Weights of a small segmentation model.
Model: 3.72M parameters, 64-pixel images, encoder arch efficientnet, encoder norm batchnorm, encoder activation silu, encoder depths [4, 7, 7], encoder widths [32, 64, 128], decoder norm groupnorm, decoder activation gelu, decoder widths [64, 128, 128, 128].
Training: adamw at rate 0.0035, 9000 steps, batches of 64, held-out accuracy 98%.
Data: trained on coloured fractals of 300 iterated function systems on busy backdrops, 195000 training examples, 3.0 epochs.
Rows from block 16 of the encoder, named by matrix and row number. Rows with one number belong to one channel. Each number is 500 + 25 x the weight over its row's rms, rounded and kept within 0 to 999. All counts start at 0. Numbers have three digits each. After the name is the row's rms in percent of the matrix's.
# convs0: expand pointwise conv (encoder.blocks.16.convs.0.weight, 768x128x1x1), inputs 0-127
# convs1: depthwise 3x3 conv (encoder.blocks.16.convs.1.weight, 768x1x3x3), a 3x3 kernel
# convs2: project pointwise conv (encoder.blocks.16.convs.2.weight, 128x768x1x1, transposed), outputs 0-127
convs0.398 098:519520526505501501482543519586516470520460520518518491509521518526515519463513508469494500499490496531491496510531495504516522494463461521553515470509492518506520457499494490536516486482518533483481434532435433488461533505530501502529466493533495489498523482522515509523469464508477480520505492510493458492467514512510518512503517492494464505501514508528500539524486470476496523558467
convs0.399 094:496518521532477509505510512538488505514484511476553502534503524518539499493475541439527464528516536542461534529507466536532504449444483498463479494534485528497490512526475465537527433497509512494456456515500480524543486503531514506515516465491494507495526504490482504511500511498520480479544490507476512513478519447492467458518488512472494503509472510493473519476534526501519481509501
convs0.400 107:510481515484515529498462544522456523478493515526500471505462487522519511487475484487515516513424477506503497504493485509491530493509504500542484494504471482489512536489456575504491516480494506520491476527516496510502454476511478511499502496507506462548521512488517489535494475477468498463529526528502404478559489512521502505442502462494547490507511493491441490518502518508514501498484
convs0.401 095:487509534530507535481550473547532482497456523440506519533475521519513492490491512490497491481445465527501525513524471486478545502461497500537552504517481499499486497481474497524534491442493507483511490500449472541505496493533505511514508492489505513507500498494558468477483482523453472513480492502474470519460514529459533494469507490478486487494468514495526543509464468458504511510460
convs0.402 094:481474531428473493450510501516515533487498454474503526465529479452520506475484512505497480527507508507506480504523463508526523504479495497463521485496472573525510480532500477483547463465482534524482486505532510497511512550465476500515503484499549502503510517506491511488470524493500446494501514477491490510463462501503498515541460549498534507504495497548519529462512486527484497526547
convs0.403 098:529441504516477553527496537526481506489461507489515460467509511514488491498472517481522513481423513523500507516548501530522510520489491487547511480525517518457481513526468492460513507482468493554502508495548494538481438465497501526516491497482487481511521494509512504508487484535521515523513540538488470504468461490515512470481500464487554514501506507472498459504489495463545501460498
convs0.404 105:499466510502500490500455479478492515509454481496493499482475521487482505522456496505480505496508512498542508485474523499474467513513519473379470504478489491464467515503493490494476501474501486495516529497466520470489525420496471484504524495564521481515503484497485484514481514481529482493458501509515462463501498474518489490503468568499544491488510496517521468506512525464492519458490
convs0.405 102:523585489445486487498480494488502496518486509486492491536471477508529506465503500515519488519538489501532494516479549482479508483500502505414472506493481478487588489463460537492497497493484495499488479532492484485502540529502476512496491487493519443498491519510463548511506515492550492490491504488498467477531528488502476520504531477506500498497512497519425497470513508517499470470515
convs0.406 095:520495506510497496522512479508498489492486478505513478467518491504543451520515523495467473500522535526455545526476523537508486441452474482489538487495492523504511526471453483443483483463523528529482493480534540519528472513486516533532517458531483518476520479514526470481491482504467488497484493527476547482413467501485489481542504511534494527533491502494513491500490504530500480518499
convs0.407 105:499496474491520494503455512503447487508460541510495483503445488499501532460486479508510532536469499490548487506470517509508512495496497488495478504483461466507539511443460559506484506468550499505501451516467502486466498441537501503497502499549523490504516508495511511500503490499441456516481506498515475464499480474544498519484522499508569481512511547501454500524498514496501536489505
convs1.398 099:506490471511485513546517541
convs1.399 083:537493487514516556506513516
convs1.400 102:484528474449519476490519497
convs1.401 103:463504462512485464468492491
convs1.402 100:503510478508446499509541515
convs1.403 098:492456495447479512495484499
convs1.404 096:501564504521490518508521515
convs1.405 086:487538489518521460475527487
convs1.406 085:511511487510528561501475499
convs1.407 087:498464474458508524506534497
convs2.398 074:527451528494540510474506482443515511467544495440492516532457479473479496499513480543504527491487436490512474496507483483493511540491539506489520498505515487474514505494479495484510518494480519504538500467459503496486507531491511495497501512516481530513466516534549495465486525541510473525456505492521485524505529517451551516509542539496503467490490433470528516487518474493488476481531
convs2.399 047:521487504521494488498514462493558494528513589467515528509497468503511506495508521489473487485531505501524522490504465501543474543495509501554571482506483495530500536491465468516527475495507522502496538471478506493490478504488526496504493494516491552504491515479528473461548515472454449500492502456506496512512528494445535495489488524505500538499472456461504503530509487493505500485455
convs2.400 103:516498526519502507503464536497461471486558472532498469520500496530494487514443510515454521498477498498488520504488490557518460489497486490574496509498484500465510537465477504509478525464500541511506482520472458503475466478526525506500499505467486484528500521473521510532484490512482491500502504537516425497537500527512474481441517483544463507505513493458488473533493515533522497527475
convs2.401 126:494518488510496480526488541551474480490494508549511454473512497483538482512488541486469504506494514517488509515486524545500481458472441455506496518503472540508495518503494507515458514535498523533490483548492468497507535456519508506513494486525505508500514549498505509565495467493480508490510496506494462506484452488534437479486532446538530516522513539500497524519516533513494520542524
convs2.402 069:507445453493524491488484518477516530465475512505474501501493531484479514499519499548524506514458509491516494484500527476497491533512526480493495489511505502505486501479492439460535510531446501540540511523505477490503499438487500493465509533491497523461484502512524443482499489527519505504509543518525481499458493494516489477476505493556484450464529509514521530456479485440476513477556
convs2.403 097:462525466485526453504504500523479507512505541495485494508463524496519504478575506513529467474493512500553504476469520473476509496508497491451494523467470477523521499486494522529498501493512513487486476537488490465502563524496488483492515510551507500437470514511516499521497495496511506458470457484521517433517537485499484542517508489503500499490488543551504513507465507475451534460508
convs2.404 130:502482522516502500516496446477533516532459520484479501457499518526509532539502534521509466505519524519514532477485525515505448512462480467429489514491508516484500530533504484501509493461493503531519504524456491489485513442494485460492525519552526499503473506489494493509487525515534466490471497484528479479484535464465481454497492560533531517492472502524514462483501485442506516486523
convs2.405 104:495529514456512489482509491509492492481513547513509509534445506534501509484519491504520500503537470510533488501502489465456525508517521517396486521504496489506512554494504533522523492466524526503493482518476487509510525548489485503481463499481466505481500533491477510525478542491485485441486471483502536470555530506507504557510502528458472481504497502523546531487510498505509490453518
convs2.406 079:478513530514528501518476514472506490508502489487477504466528483522482512524496470515464514470516496478479491483481426506516483503514506513511537527479491485511534479466491555477478526417568504487508484469483543497481489533461521486485485512542510517491508476485495505475505503500466475527481498501516497463493492496515529563524478488516495529498505502491528496569457491541504510542457
convs2.407 122:521506481509546468506480521526497477454471555523488494509462439499481514486491480528474517511484468527553504484477508514501478495513508478552455500494466492475526524462454552501468517506508521461513475496502482498476505480483522501478506518493517508536489517520559571521513496490499458486461493516520453480498462491521499496475529474497521470528497504489546541532497519507495502489510